config.yaml
arch: "transformer"
model: "sound classifier"
dataset: "songs of 200 made-up bird species, synthesised, often over outdoor noise"
train_examples: 39062
noise_aug: 0.002
time_shift_ms: 50
n_mels: 40
hop_length: 160
input: "log_mel"
spec_augment: true
win_length: 512
targets: ["first syllable"]
num_classes: 9
norm: "layernorm"
norm_position: "pre"
activation: "squared_relu"
mlp_ratio: 3
head_dim: 32
fused_qkv: false
bias: "all"
qk_norm: false
parallel_block: false
inner_norm: false
moe: "expert_choice"
drop_path: 0.05
num_experts: 32
moe_every: 2
expert_mlp_ratio: 0.5
experts_per_token: 2
shared_expert: false
subsampling: 2
layers: 14
width: 160
positions: "learned"
pooling: "attention"
loss: "cross_entropy"
residual_init: "none"
optimizer: "adamw"
lr: 0.0023
beta1: 0.9
beta2: 0.99
eps: 1e-06
grad_clip: 3.0
steps: 14800
batch_size: 128
epochs: 48.5
lr_schedule: "wsd"
decay_fraction: 0.3
final_lr_fraction: 0.1
warmup_steps: 1480
weight_decay: 0.2
Rows from block 6 of a small sound classifier, named by matrix and row number. Rows with one number belong to one neuron. Each number is 200 + 20 x the weight over its row's rms, rounded and kept within 0 to 999. All counts start at 0.
After each neuron's rows are labels from the 100 clips, of 14976, where the neuron reaches its highest value: "responds to" is what is common among them. Only what is clearly more common there than usual is listed. The data: songs of 200 made-up bird species, synthesised, often over outdoor noise. In brackets: how many of the 100.
# fc1: MLP up (model.blocks.6.mlp.fc1.weight, 480x160), inputs 0-79
# fc2: MLP down (model.blocks.6.mlp.fc2.weight, 160x480, transposed), outputs 0-79

fc1.477,216,182,204,176,173,209,204,192,200,233,183,216,214,187,222,239,214,160,190,191,174,211,247,193,246,214,200,208,184,204,177,194,178,208,236,201,207,202,183,207,203,160,226,209,204,220,194,189,191,208,219,193,228,229,162,194,180,213,195,195,207,155,199,172,203,195,219,240,212,172,216,179,203,207,212,187,204,201,180,206
fc2.477,198,235,188,197,217,222,216,221,209,232,175,196,192,217,207,194,231,185,190,202,221,200,172,195,210,200,216,219,191,197,170,180,197,204,174,210,213,186,196,199,167,223,228,186,194,189,225,199,195,164,180,209,185,192,222,176,158,214,246,201,195,190,207,178,206,181,174,227,247,186,190,201,205,206,212,210,226,166,205,165
responds to: downsweep (94); dip (85); first syllable: dip (85); pitch: middle (85)

fc1.130,197,216,184,176,183,193,225,184,171,221,190,199,182,220,201,201,223,193,214,189,199,176,201,138,221,190,233,202,197,234,192,214,191,202,170,203,198,203,179,203,219,201,183,188,208,249,178,232,229,188,216,219,199,228,171,195,211,224,229,203,216,209,200,187,203,185,203,237,174,207,195,195,231,151,207,221,206,198,164,215
fc2.130,203,183,191,234,200,169,190,211,215,252,193,186,214,229,210,206,234,209,182,184,177,203,209,167,173,248,173,208,191,225,170,208,207,171,202,181,233,195,202,238,215,180,210,202,202,253,221,174,230,184,198,196,197,200,199,162,216,239,176,208,227,216,168,176,210,180,213,186,195,203,186,223,208,184,185,180,157,192,199,191
responds to: arch (100); rich in harmonics (100); low song (100); first syllable: arch (100)

fc1.331,231,181,216,189,180,206,218,190,192,228,186,211,223,190,218,204,199,161,189,190,181,189,234,181,251,212,192,220,183,203,187,204,195,190,244,197,214,213,192,203,207,172,221,208,197,244,201,191,197,214,214,193,221,219,171,189,187,223,191,193,210,162,195,181,201,185,219,247,200,182,221,190,190,202,205,179,195,203,177,208
fc2.331,195,241,175,211,236,223,234,234,193,212,186,204,206,215,199,192,218,189,204,206,208,201,173,207,216,189,210,223,198,200,164,173,188,216,177,198,212,165,197,197,170,205,220,179,188,205,229,217,194,150,178,193,191,195,230,167,181,201,239,213,218,197,214,178,193,188,190,214,244,179,199,213,226,229,209,223,246,173,201,162
responds to: dip (91); first syllable: dip (90); downsweep (89); pitch: middle (83)

fc1.55,198,217,194,211,198,189,232,179,175,224,191,245,173,203,175,197,195,190,228,197,162,219,207,150,184,171,191,222,184,200,193,181,199,220,190,196,176,215,204,223,162,217,234,219,164,198,217,182,198,181,183,207,203,196,191,193,211,213,232,225,228,211,196,198,183,217,190,197,194,171,196,190,165,212,212,171,193,209,212,179
fc2.55,188,191,204,205,228,175,213,224,179,176,194,201,216,187,202,215,169,205,178,223,218,220,227,241,196,187,197,180,225,207,208,194,181,222,233,138,193,223,203,192,197,192,172,193,223,186,186,186,197,179,195,205,216,193,208,215,208,176,162,201,177,201,219,237,227,219,201,200,221,223,179,193,201,201,166,223,184,207,150,219
responds to: arch (55); first syllable: harsh note (35)

fc1.302,152,170,203,183,212,189,188,198,194,180,213,203,180,219,191,193,220,243,163,211,162,205,200,206,220,164,221,228,158,197,210,212,199,163,181,196,181,178,215,228,203,195,189,186,194,173,208,232,196,212,182,217,161,246,190,202,180,214,213,188,245,196,196,207,210,200,236,196,221,191,213,185,219,191,192,225,200,193,241,201
fc2.302,201,200,210,209,178,200,229,157,227,194,200,197,224,184,195,189,187,179,196,208,188,161,227,207,171,200,195,204,208,188,222,251,182,196,207,192,202,198,179,225,186,223,166,209,229,206,226,203,158,189,182,211,202,197,203,174,177,186,235,166,200,200,163,206,171,190,210,224,152,195,217,234,183,195,215,148,211,212,180,242
responds to: dip (59); upsweep (54); buzz (44); first syllable: buzz (44)

fc1.83,210,210,197,181,217,198,183,200,175,202,215,239,194,192,204,235,194,170,200,230,176,212,190,233,232,196,197,186,187,186,229,169,187,228,190,192,200,225,200,191,179,210,193,199,210,191,199,206,202,171,195,203,191,214,237,193,207,232,220,226,190,173,205,204,180,214,183,189,185,236,193,184,224,189,212,229,183,205,194,221
fc2.83,211,186,185,200,192,168,217,213,191,209,182,207,173,186,187,216,201,192,210,193,212,232,222,201,233,212,230,211,160,164,183,230,174,171,258,220,194,208,181,195,203,228,231,214,173,191,189,197,185,225,206,184,181,204,217,217,199,212,166,233,182,191,217,189,216,210,157,234,194,200,169,160,220,227,179,182,201,173,185,198
responds to: low song (77); upsweep (57); first syllable: click (34)

fc1.458,165,183,208,173,200,214,182,175,194,200,215,180,163,211,175,206,229,214,171,218,191,219,192,204,220,194,210,249,157,194,219,212,168,166,197,206,178,175,211,237,206,205,194,196,195,186,211,226,201,214,155,228,159,240,203,222,162,224,203,186,223,186,202,202,179,200,223,208,220,164,208,180,209,203,211,217,191,204,238,187
fc2.458,219,203,197,209,172,181,217,149,214,201,205,185,195,200,183,217,166,167,197,196,231,156,230,199,199,206,187,193,212,190,219,233,196,181,197,179,209,219,160,218,190,219,162,208,217,207,234,198,187,165,182,220,207,176,199,174,181,183,232,176,194,211,150,216,181,185,204,191,176,214,216,200,186,187,201,172,198,213,176,246
responds to: low song (82); dip (63); buzz (49); first syllable: buzz (49)

fc1.223,209,171,159,151,161,206,209,205,171,189,194,227,207,195,231,238,200,203,202,217,200,212,197,201,190,219,231,228,174,180,243,177,180,225,171,204,209,182,177,189,174,194,182,220,214,203,190,189,200,228,239,235,153,231,212,192,196,169,217,199,216,177,207,208,214,216,214,217,175,190,173,212,212,163,200,208,199,202,203,218
fc2.223,241,179,181,201,200,207,195,256,205,216,212,171,196,200,198,185,212,174,204,171,169,179,210,197,188,213,224,227,217,197,205,210,222,216,233,225,219,164,165,195,179,199,194,210,174,210,216,214,209,196,231,204,196,206,189,168,245,193,174,216,185,223,187,192,200,219,181,234,159,195,174,190,201,191,157,169,187,186,205,212
responds to: arch (83); rich in harmonics (82); first syllable: arch (81)

fc1.306,185,202,204,189,182,191,233,185,199,241,146,231,185,170,195,164,175,211,225,191,181,232,167,156,183,201,201,188,199,225,219,213,191,213,161,190,159,236,193,221,218,230,209,178,216,195,191,212,210,223,198,213,220,197,154,189,217,189,198,216,242,208,208,174,174,180,215,180,210,213,194,231,194,195,196,201,198,194,175,200
fc2.306,155,192,217,203,237,194,211,205,182,188,211,234,224,201,186,205,194,230,186,219,191,206,196,221,183,174,206,191,244,185,218,202,186,216,232,191,215,228,231,179,188,199,193,211,235,169,206,197,163,198,191,180,235,163,185,209,199,182,194,182,187,206,221,231,208,214,190,214,193,214,171,188,178,223,178,186,206,215,172,223
responds to: low song (90); dip (55); first syllable: downsweep (53); buzz (45)

fc1.442,200,173,189,172,143,206,184,159,228,226,228,217,168,207,213,222,245,209,196,218,184,248,211,229,244,183,191,221,180,220,187,181,162,207,191,214,188,223,176,205,196,172,180,183,209,241,205,194,194,193,222,212,205,221,203,193,195,228,237,206,208,192,201,212,204,196,220,219,170,187,226,165,190,194,196,158,182,191,206,199
fc2.442,232,173,216,225,180,194,202,215,221,210,237,190,164,205,167,197,216,175,186,179,230,183,179,191,208,192,200,201,210,205,206,187,207,208,199,172,188,234,168,220,188,218,187,198,217,237,221,177,178,177,164,221,174,234,248,177,195,217,193,183,187,207,175,218,188,210,197,201,210,237,175,197,216,198,184,221,181,195,190,162
responds to: upsweep (56); arch (42); first syllable: arch (34); first syllable: upsweep (34)

fc1.80,196,167,185,170,202,183,196,224,224,200,155,212,179,150,203,206,181,235,201,200,226,210,181,190,215,217,234,197,174,222,218,194,221,200,180,197,162,206,192,204,239,185,201,187,201,213,195,228,244,201,241,224,187,192,201,200,196,173,203,209,196,162,205,192,212,198,186,225,221,181,206,183,230,190,201,189,194,193,221,195
fc2.80,179,162,189,190,187,177,198,221,185,179,166,198,167,172,209,212,178,202,213,200,173,199,197,209,167,200,189,203,198,216,217,234,213,206,204,230,211,220,215,235,194,206,210,194,187,162,209,206,204,211,220,220,220,186,185,192,214,217,189,191,198,207,187,186,216,168,188,207,200,197,175,188,158,206,178,175,165,186,184,244
responds to: upsweep (90); pitch: low (73); click (42); first syllable: click (42)

fc1.101,229,218,236,192,144,163,206,188,198,205,190,225,192,179,164,187,196,185,194,194,232,222,176,198,164,209,200,194,212,193,180,216,213,181,210,201,212,196,204,189,185,223,213,215,199,187,199,184,202,199,159,206,197,201,199,203,199,194,202,196,226,177,207,198,164,217,176,207,172,181,181,201,254,179,204,157,193,202,195,184
fc2.101,179,198,186,225,178,193,190,199,200,191,169,209,180,206,191,217,217,222,207,220,243,198,192,175,162,171,208,172,221,192,217,184,182,214,196,203,167,204,215,248,227,235,193,191,225,200,199,181,186,204,193,204,196,192,200,222,185,229,200,179,199,188,232,195,198,231,174,196,213,233,173,191,190,236,208,207,160,220,179,183
responds to: downsweep (86); upsweep (79); fast repeats (71); click (70)

fc1.196,208,225,194,163,185,182,197,196,204,177,208,218,196,206,212,192,183,213,166,248,200,192,206,179,230,218,191,151,195,189,201,168,209,180,209,205,228,223,176,163,219,199,180,178,222,183,184,215,237,225,213,213,209,203,161,177,208,179,209,220,209,186,200,198,224,195,199,196,222,208,214,165,265,186,205,238,200,196,174,176
fc2.196,208,245,206,254,204,189,199,221,168,222,176,178,219,187,209,185,214,226,259,190,190,184,191,195,178,205,168,234,232,213,180,222,186,202,168,197,184,185,205,224,214,195,194,179,169,189,240,216,210,188,192,193,223,175,217,190,211,218,218,203,215,205,189,166,178,186,182,201,186,172,211,208,169,231,195,176,183,205,222,185
responds to: low song (100); downsweep (59)

fc1.135,199,197,204,212,189,204,204,199,175,220,159,205,204,178,226,203,211,209,208,208,185,206,242,203,192,190,211,239,188,216,190,216,174,197,194,194,169,185,211,212,202,202,167,187,208,217,203,213,239,225,228,246,190,216,167,160,173,216,244,213,222,172,178,217,216,171,192,220,198,193,219,172,235,214,204,200,209,203,195,175
fc2.135,183,215,212,200,173,185,197,198,182,160,188,190,193,183,192,198,173,241,204,228,207,198,204,195,204,175,169,179,209,204,207,197,199,169,159,193,215,198,220,212,192,199,188,172,192,225,211,222,197,205,209,184,204,220,221,181,223,181,208,196,232,221,196,204,214,188,216,166,223,218,201,203,197,206,210,218,180,224,173,186
responds to: harsh note (59); dip (48)

fc1.46,170,192,213,177,202,199,187,170,191,193,211,211,179,211,181,173,222,221,177,221,202,219,180,196,231,164,212,208,155,202,204,221,170,161,197,198,189,225,210,212,195,215,186,206,221,180,221,237,181,208,169,204,173,250,209,221,163,200,226,174,234,198,195,196,188,200,222,216,210,211,217,180,232,183,200,217,206,207,207,197
fc2.46,194,203,205,221,175,185,211,153,225,195,205,188,198,176,170,178,187,180,195,194,220,161,213,214,180,192,202,187,202,170,229,237,222,179,207,187,207,211,169,211,180,228,159,218,232,205,230,188,185,190,175,202,205,194,211,201,182,193,223,165,175,216,160,230,188,190,176,211,170,216,205,180,184,203,198,159,196,223,182,231
responds to: upsweep (77); downsweep (74); first syllable: upsweep (50); first syllable: click (27)

fc1.100,215,161,201,205,181,224,178,185,237,212,197,234,191,199,217,208,183,203,212,203,235,181,191,184,232,181,205,150,227,194,217,168,212,203,199,195,169,213,172,223,219,185,183,178,241,212,197,191,211,165,230,225,192,211,203,154,195,184,211,202,192,185,204,209,209,252,204,204,213,217,184,196,235,216,212,234,203,188,223,202
fc2.100,177,227,184,189,225,224,187,237,181,200,185,200,206,186,181,183,205,238,200,195,193,202,226,224,179,170,204,225,202,204,198,204,189,212,191,236,193,182,229,201,201,174,171,187,218,184,243,203,197,193,179,174,239,181,200,147,216,175,225,169,203,226,214,207,216,190,165,223,213,177,201,195,228,189,212,184,191,240,199,196
responds to: upsweep (86); first syllable: upsweep (81); downsweep (65); high song (51)

fc1.457,232,182,184,207,179,233,193,187,218,223,192,188,186,200,214,190,189,204,225,192,200,190,212,195,237,213,244,204,225,208,212,195,206,193,192,198,186,207,150,238,193,189,187,186,224,196,180,202,205,192,240,244,173,236,163,185,155,187,201,212,179,168,195,180,224,202,197,218,217,201,189,214,217,237,219,234,198,202,220,187
fc2.457,205,208,210,201,155,199,188,212,197,181,168,199,166,198,179,192,164,227,196,214,215,181,186,181,196,198,188,207,202,232,190,215,207,182,178,225,176,200,201,223,209,206,159,177,219,196,205,241,202,206,193,240,225,189,219,181,232,194,190,194,200,213,156,199,226,152,176,177,217,205,180,204,207,199,219,194,157,227,211,183
responds to: warble (47); first syllable: warble (31)

fc1.240,181,206,218,208,165,169,232,185,181,224,171,226,188,192,219,173,201,209,192,200,186,248,187,184,175,218,209,182,209,199,211,227,216,208,207,204,196,241,204,210,179,228,214,226,199,210,180,180,237,196,196,227,205,196,154,193,199,218,215,228,211,235,199,205,215,183,186,191,176,223,197,167,230,187,197,185,193,200,189,199
fc2.240,201,201,182,229,210,193,213,182,218,206,223,215,192,198,161,183,210,227,181,206,213,196,199,169,170,161,227,184,209,182,192,177,222,179,228,194,210,229,236,206,180,199,188,230,208,214,196,173,199,193,188,202,186,222,207,174,170,214,197,169,202,195,215,242,198,215,226,178,205,218,186,203,198,206,192,211,163,243,187,202
responds to: upsweep (100); downsweep (93); pitch: middle (90); first syllable: upsweep (89)

fc1.278,199,155,198,204,191,240,191,193,229,208,179,176,167,202,200,198,203,203,179,203,201,221,188,221,210,226,245,201,202,236,199,165,203,214,198,210,140,172,166,228,205,198,223,162,227,224,207,205,210,172,216,237,194,201,178,179,178,170,216,221,198,181,202,199,197,224,206,201,205,186,193,199,205,199,212,190,185,199,236,198
fc2.278,192,161,210,220,182,181,197,147,181,217,185,188,214,212,188,209,206,200,200,198,190,184,187,190,198,199,190,157,199,172,215,223,191,201,222,211,219,217,206,212,167,179,208,231,185,216,226,172,200,207,197,179,224,195,212,178,208,199,204,173,172,216,207,203,203,236,197,215,169,202,176,208,164,197,182,171,178,235,198,263
responds to: dip (80); buzz (48); first syllable: buzz (32)

fc1.348,168,173,206,175,206,212,186,171,184,186,210,208,174,208,177,195,209,219,171,222,196,215,192,204,240,175,215,237,155,189,217,220,178,156,209,198,195,194,221,207,204,195,193,210,220,176,220,229,179,212,155,209,162,249,219,224,144,212,209,179,223,178,201,202,181,190,222,219,215,179,214,183,225,187,208,214,197,211,222,198
fc2.348,214,193,194,207,165,194,195,147,239,201,205,188,201,189,180,194,185,169,187,187,228,156,227,193,183,210,199,190,207,189,216,238,213,194,210,189,208,208,150,213,188,219,168,219,219,210,222,190,186,177,184,219,205,189,207,176,181,201,223,169,177,217,150,215,187,185,184,205,165,211,207,192,183,194,192,157,198,213,188,243
responds to: low song (83); downsweep (67); first syllable: click (40)

fc1.230,203,214,215,221,208,173,218,180,178,219,189,240,196,173,193,226,181,172,212,200,159,206,186,182,191,188,206,180,202,198,218,190,182,237,204,188,185,227,209,175,204,235,221,202,194,222,186,184,202,201,203,228,231,201,184,204,203,230,200,242,213,178,198,200,208,191,173,163,187,221,195,213,195,211,194,185,204,201,205,196
fc2.230,209,204,213,211,205,197,228,214,173,188,201,207,193,158,174,176,183,199,212,202,208,226,202,224,195,164,205,203,217,202,193,204,173,207,240,185,203,197,216,213,189,198,192,190,232,212,199,209,157,190,187,186,232,227,223,213,209,203,156,182,196,193,228,214,201,192,167,206,209,230,159,205,206,240,197,209,194,221,141,185
responds to: pitch: low (87); harsh note (76); first syllable: harsh note (52)

fc1.191,190,221,200,205,189,189,229,160,178,237,177,248,185,187,166,194,182,211,215,208,174,221,203,161,178,198,199,207,179,197,200,211,180,215,188,206,180,233,190,213,182,224,232,208,174,190,213,165,194,183,182,198,211,197,199,205,210,209,222,214,234,205,195,198,192,218,187,195,187,182,186,200,170,212,200,167,201,217,192,202
fc2.191,201,184,225,209,214,182,218,222,185,188,192,208,205,184,192,215,188,224,173,222,228,224,214,220,200,182,201,191,218,205,190,191,190,203,240,165,185,221,206,202,199,191,182,202,225,192,196,192,187,182,185,205,229,187,215,226,202,207,161,193,179,194,206,236,232,225,178,205,210,220,162,172,208,214,162,210,170,214,156,198
responds to: arch (54)

fc1.36,190,199,222,215,204,195,210,167,172,218,179,249,222,213,195,213,186,184,210,216,168,195,168,172,177,199,206,189,197,224,188,221,173,252,219,200,180,234,225,198,192,236,249,193,163,206,154,178,208,185,209,217,232,215,182,204,200,234,201,202,239,190,208,179,187,204,187,182,204,173,190,219,183,205,203,182,196,197,187,221
fc2.36,188,214,228,218,214,175,213,193,158,210,192,218,200,168,184,193,177,200,189,225,206,232,203,241,195,187,202,185,214,185,206,203,170,215,237,181,199,224,212,192,183,215,194,208,226,174,203,174,161,197,181,192,242,197,212,211,195,212,163,172,177,196,224,213,223,223,161,213,207,225,165,199,202,222,189,183,183,212,157,219
responds to: downsweep (78); first syllable: downsweep (62); first syllable: harsh note (33)

fc1.34,242,228,194,182,164,190,232,204,182,194,213,228,217,171,208,225,222,177,205,171,167,216,227,170,205,191,213,226,168,198,166,187,202,166,230,192,232,186,205,170,176,182,225,241,167,233,197,199,209,207,217,173,212,204,184,210,196,187,220,218,212,175,203,197,193,184,215,234,174,194,227,174,207,213,210,183,200,208,199,188
fc2.34,201,206,167,191,221,207,234,233,188,197,209,195,188,186,221,218,214,164,220,196,213,179,178,201,214,161,214,196,182,231,195,180,191,219,178,182,198,177,193,215,174,207,207,192,203,208,217,224,207,182,210,201,169,233,206,160,182,204,247,209,222,225,224,205,172,207,230,206,216,199,222,217,193,195,221,219,238,199,235,174
responds to: pitch: middle (99); downsweep (72); dip (71); first syllable: dip (71)

fc1.418,229,215,220,214,185,197,180,174,199,200,205,208,196,184,190,229,166,172,201,216,215,197,202,208,242,207,180,171,221,207,192,191,180,234,228,204,202,246,176,188,199,216,219,164,190,230,169,175,179,160,194,221,231,202,227,175,184,218,177,205,204,155,200,197,209,227,197,178,206,215,194,201,194,198,200,216,193,201,176,231
fc2.418,181,216,202,178,182,165,258,224,160,197,171,194,169,186,201,182,192,195,187,242,188,238,195,208,208,185,212,216,203,166,199,205,191,195,211,228,202,196,183,202,205,216,234,198,179,221,211,208,192,191,199,177,230,228,196,199,225,220,197,231,208,202,213,190,232,221,200,214,220,204,185,178,208,203,177,185,227,165,161,204
responds to: downsweep (97); high song (91); buzz (55); first syllable: buzz (54)

fc1.252,224,241,230,205,180,171,198,205,192,213,211,212,212,184,197,261,201,196,190,185,226,183,197,212,191,224,184,217,204,170,208,168,194,199,204,201,222,182,214,178,195,241,191,217,162,194,168,193,218,193,219,197,167,160,213,202,199,215,197,179,166,193,194,224,177,215,188,187,188,200,194,184,207,223,207,220,201,202,226,186
fc2.252,212,198,218,236,190,185,231,214,212,173,208,200,196,211,243,201,215,192,224,189,170,179,231,217,206,165,198,233,206,238,199,194,183,187,201,186,160,211,220,216,202,193,210,191,185,236,216,206,215,194,194,214,211,226,202,178,213,223,199,227,218,186,208,208,200,204,215,194,168,189,227,205,212,207,230,205,182,214,209,170
responds to: steady whistle (85); first syllable: steady whistle (63); upsweep (52)

fc1.354,173,177,202,201,179,213,205,211,235,194,220,183,205,242,190,200,236,224,156,202,162,206,175,201,211,200,210,224,175,192,222,201,199,186,186,199,161,168,180,226,223,186,201,175,208,192,195,212,197,183,167,202,180,234,206,228,204,217,173,198,211,189,203,202,229,216,233,183,226,181,204,179,211,204,190,231,196,198,212,179
fc2.354,186,205,228,215,211,191,216,148,210,208,213,178,239,194,188,194,200,190,215,205,183,195,226,206,201,189,175,180,221,199,214,237,190,226,194,185,185,185,174,208,170,204,156,214,210,220,218,196,175,182,186,197,210,189,217,187,208,187,251,173,212,217,185,264,185,207,217,200,146,193,229,212,175,188,176,165,210,238,199,255
responds to: dip (92); first syllable: upsweep (43); first syllable: buzz (32)

fc1.110,228,182,186,219,171,210,168,181,225,223,200,178,203,215,231,241,208,217,189,220,198,206,221,194,201,222,220,204,194,221,187,208,161,187,220,223,177,219,186,213,198,201,192,178,204,223,190,179,213,217,225,217,164,199,163,199,205,154,235,201,217,167,211,204,192,230,215,228,180,214,208,186,236,149,210,181,187,192,201,217
fc2.110,192,198,217,207,209,210,222,180,176,225,183,202,177,199,152,192,177,200,210,199,181,181,195,191,177,187,185,204,216,201,207,240,204,212,209,208,212,183,234,219,184,230,187,214,210,207,234,222,168,193,156,178,231,186,203,169,203,230,207,188,179,213,162,216,194,187,172,194,173,218,184,232,155,217,199,170,189,203,197,225
responds to: pitch: middle (84); rich in harmonics (83); arch (80); first syllable: arch (43)

fc1.39,239,192,204,200,183,216,185,206,214,170,212,190,208,170,199,203,147,201,206,197,231,197,195,186,210,226,196,166,228,225,175,190,176,240,224,201,203,205,187,227,188,207,214,157,195,235,166,203,188,168,213,245,194,216,219,164,174,176,185,199,213,188,187,198,204,219,197,168,219,212,183,217,220,205,202,220,207,209,184,235
fc2.39,173,223,198,185,194,164,213,192,134,182,181,208,191,211,175,194,198,213,175,202,206,212,192,214,183,191,209,190,190,191,222,195,193,212,211,225,199,183,207,230,190,204,211,177,203,172,206,192,176,225,154,192,219,209,178,198,237,223,205,188,218,186,234,225,232,222,162,226,217,188,161,174,236,203,185,210,202,227,198,191
responds to: pitch: low (84); rich in harmonics (74); dip (68); first syllable: downsweep (61)

fc1.87,230,218,220,204,129,158,214,204,175,208,192,234,222,163,212,236,205,170,201,182,164,202,184,217,193,197,182,211,196,192,180,181,206,192,204,198,214,181,201,175,186,203,192,231,166,200,195,192,218,221,204,189,204,201,194,168,188,198,237,203,214,183,193,203,194,187,187,174,169,212,198,181,248,207,212,184,208,194,206,195
fc2.87,199,214,177,189,185,206,198,223,230,177,208,197,176,184,195,211,223,194,211,200,238,181,174,185,189,158,218,186,207,215,212,161,199,205,186,201,172,206,201,238,218,204,222,183,188,221,208,199,201,171,218,206,164,211,198,173,197,198,201,187,223,203,231,179,163,237,225,184,239,211,210,229,190,218,238,215,169,211,210,175
responds to: steady whistle (56); first syllable: steady whistle (52)

fc1.369,200,163,159,178,200,187,202,217,233,211,162,205,202,158,203,199,164,230,176,177,211,221,179,179,193,255,218,178,212,225,209,191,221,221,179,205,174,199,174,220,234,188,218,192,216,207,163,187,220,192,223,207,187,178,187,183,193,186,210,226,203,183,199,191,207,197,184,208,223,200,212,229,222,208,208,194,203,195,198,217
fc2.369,168,181,183,200,204,180,203,229,193,172,172,215,183,175,220,217,183,227,190,205,177,193,201,187,157,200,208,215,210,206,204,231,215,203,210,240,224,212,211,241,191,206,189,193,182,157,208,200,197,210,208,216,213,183,187,197,185,196,193,191,190,199,182,199,226,167,166,227,224,188,198,201,172,229,183,170,193,195,184,213
responds to: arch (98); low song (73); first syllable: arch (66)

fc1.225,192,160,220,161,183,206,207,183,229,215,153,241,199,177,213,201,190,208,213,193,192,211,157,174,207,222,198,169,204,239,203,209,209,190,183,203,176,220,183,233,228,175,226,175,210,202,174,211,236,187,246,214,234,216,168,178,192,185,189,206,220,197,199,171,196,197,206,186,214,188,187,217,210,201,209,215,188,194,201,228
fc2.225,139,205,192,200,224,180,167,202,173,198,210,208,190,216,196,211,205,231,197,212,185,221,212,225,162,188,202,186,226,188,222,210,196,214,231,201,216,232,231,200,175,185,192,194,221,172,203,172,178,207,199,186,234,174,181,202,212,204,191,172,186,221,215,225,223,184,199,219,208,204,140,185,157,197,189,190,172,224,183,227
responds to: downsweep (71); arch (65); fast repeats (51); buzz (50)

fc1.258,214,184,188,207,196,210,201,197,208,203,196,231,204,183,208,213,183,211,187,208,202,200,232,224,210,203,224,214,202,210,227,173,188,224,212,198,164,218,196,200,197,199,209,187,206,275,196,189,242,177,250,216,189,198,204,174,180,182,213,201,204,191,202,192,199,199,202,213,220,184,216,201,207,165,208,217,197,201,196,192
fc2.258,191,196,200,198,179,183,227,213,169,184,156,194,187,206,177,198,181,192,214,203,200,223,187,206,208,186,182,201,204,184,232,200,176,207,190,199,212,218,202,218,190,196,181,192,180,181,228,198,184,168,148,212,210,222,207,189,203,203,198,196,214,182,206,171,180,231,207,209,178,200,184,224,183,196,187,163,166,195,193,234
responds to: low song (83); downsweep (73); click (41); first syllable: click (39)

fc1.124,220,176,207,208,187,194,209,191,199,219,196,211,222,185,203,203,186,165,198,190,181,190,224,197,247,202,190,219,195,192,208,193,198,200,247,200,209,217,192,202,215,169,224,197,198,238,205,180,185,197,203,191,216,214,184,192,187,224,184,195,216,152,199,182,196,197,205,244,194,190,212,196,189,206,202,179,201,203,172,213
fc2.124,194,227,193,217,238,222,233,226,203,218,193,205,202,200,203,195,221,197,204,213,207,205,182,212,225,185,219,225,199,198,181,173,179,223,185,187,197,184,192,194,191,212,207,182,195,223,230,206,188,150,191,204,192,216,234,164,176,203,232,204,217,187,200,177,194,194,191,220,231,188,203,206,229,231,192,216,233,165,197,168
responds to: pitch: middle (90); downsweep (83); dip (80); first syllable: dip (78)

fc1.86,170,206,217,192,180,199,194,160,192,201,202,213,167,202,192,162,207,225,202,220,217,209,168,174,216,164,232,201,165,207,193,206,164,172,177,194,166,233,212,236,177,237,193,211,216,188,205,206,186,180,171,197,186,238,196,227,179,221,234,189,246,215,199,192,187,212,212,217,201,221,205,202,215,183,216,202,196,205,227,193
fc2.86,191,207,215,233,186,186,203,161,217,208,207,187,215,196,185,201,193,199,192,210,224,179,218,204,216,193,195,178,187,175,200,222,232,168,193,182,193,225,181,192,205,216,149,222,226,202,227,182,196,198,180,183,209,199,229,198,184,198,228,169,182,206,174,224,225,183,178,213,206,236,227,158,214,200,200,197,188,221,206,210
responds to: pitch: middle (75); upsweep (69); first syllable: upsweep (64); downsweep (61)

fc1.386,230,198,232,221,159,207,184,205,213,195,183,237,171,233,228,208,212,188,202,188,199,215,176,167,189,204,202,185,200,227,181,201,192,222,205,201,190,247,204,174,206,203,224,206,178,227,166,207,231,180,220,208,227,214,201,211,211,233,197,209,187,232,200,192,199,199,189,186,171,222,197,147,208,147,190,178,194,192,202,200
fc2.386,196,186,192,177,178,162,196,189,218,199,195,187,152,222,168,218,216,189,152,217,221,220,202,216,205,193,214,210,186,186,212,218,238,207,214,220,207,226,194,192,198,216,224,235,186,190,205,179,226,175,203,215,183,186,185,183,184,234,202,195,193,213,178,208,214,219,189,219,180,198,230,143,209,179,168,180,199,202,202,230
responds to: arch (95); pitch: middle (94); click (90); first syllable: click (90)

fc1.283,192,168,171,174,207,186,182,217,222,200,152,204,202,152,206,190,173,237,195,172,218,211,174,202,209,234,198,198,187,224,231,201,223,207,175,197,176,193,177,198,253,188,202,178,197,195,203,223,231,233,233,207,191,190,172,196,202,171,201,219,194,186,194,182,204,178,181,224,219,198,203,186,217,208,204,188,202,190,216,204
fc2.283,166,182,190,182,198,186,192,232,202,162,187,209,193,178,203,196,171,238,202,224,174,189,192,202,170,190,178,210,214,189,219,239,190,213,228,240,230,217,218,228,189,186,179,190,192,157,207,219,180,211,211,207,219,181,181,206,219,201,174,183,195,197,183,196,218,184,181,216,200,177,177,201,172,207,195,162,174,204,179,231
responds to: arch (62); downsweep (52); fast repeats (48); first syllable: click (31)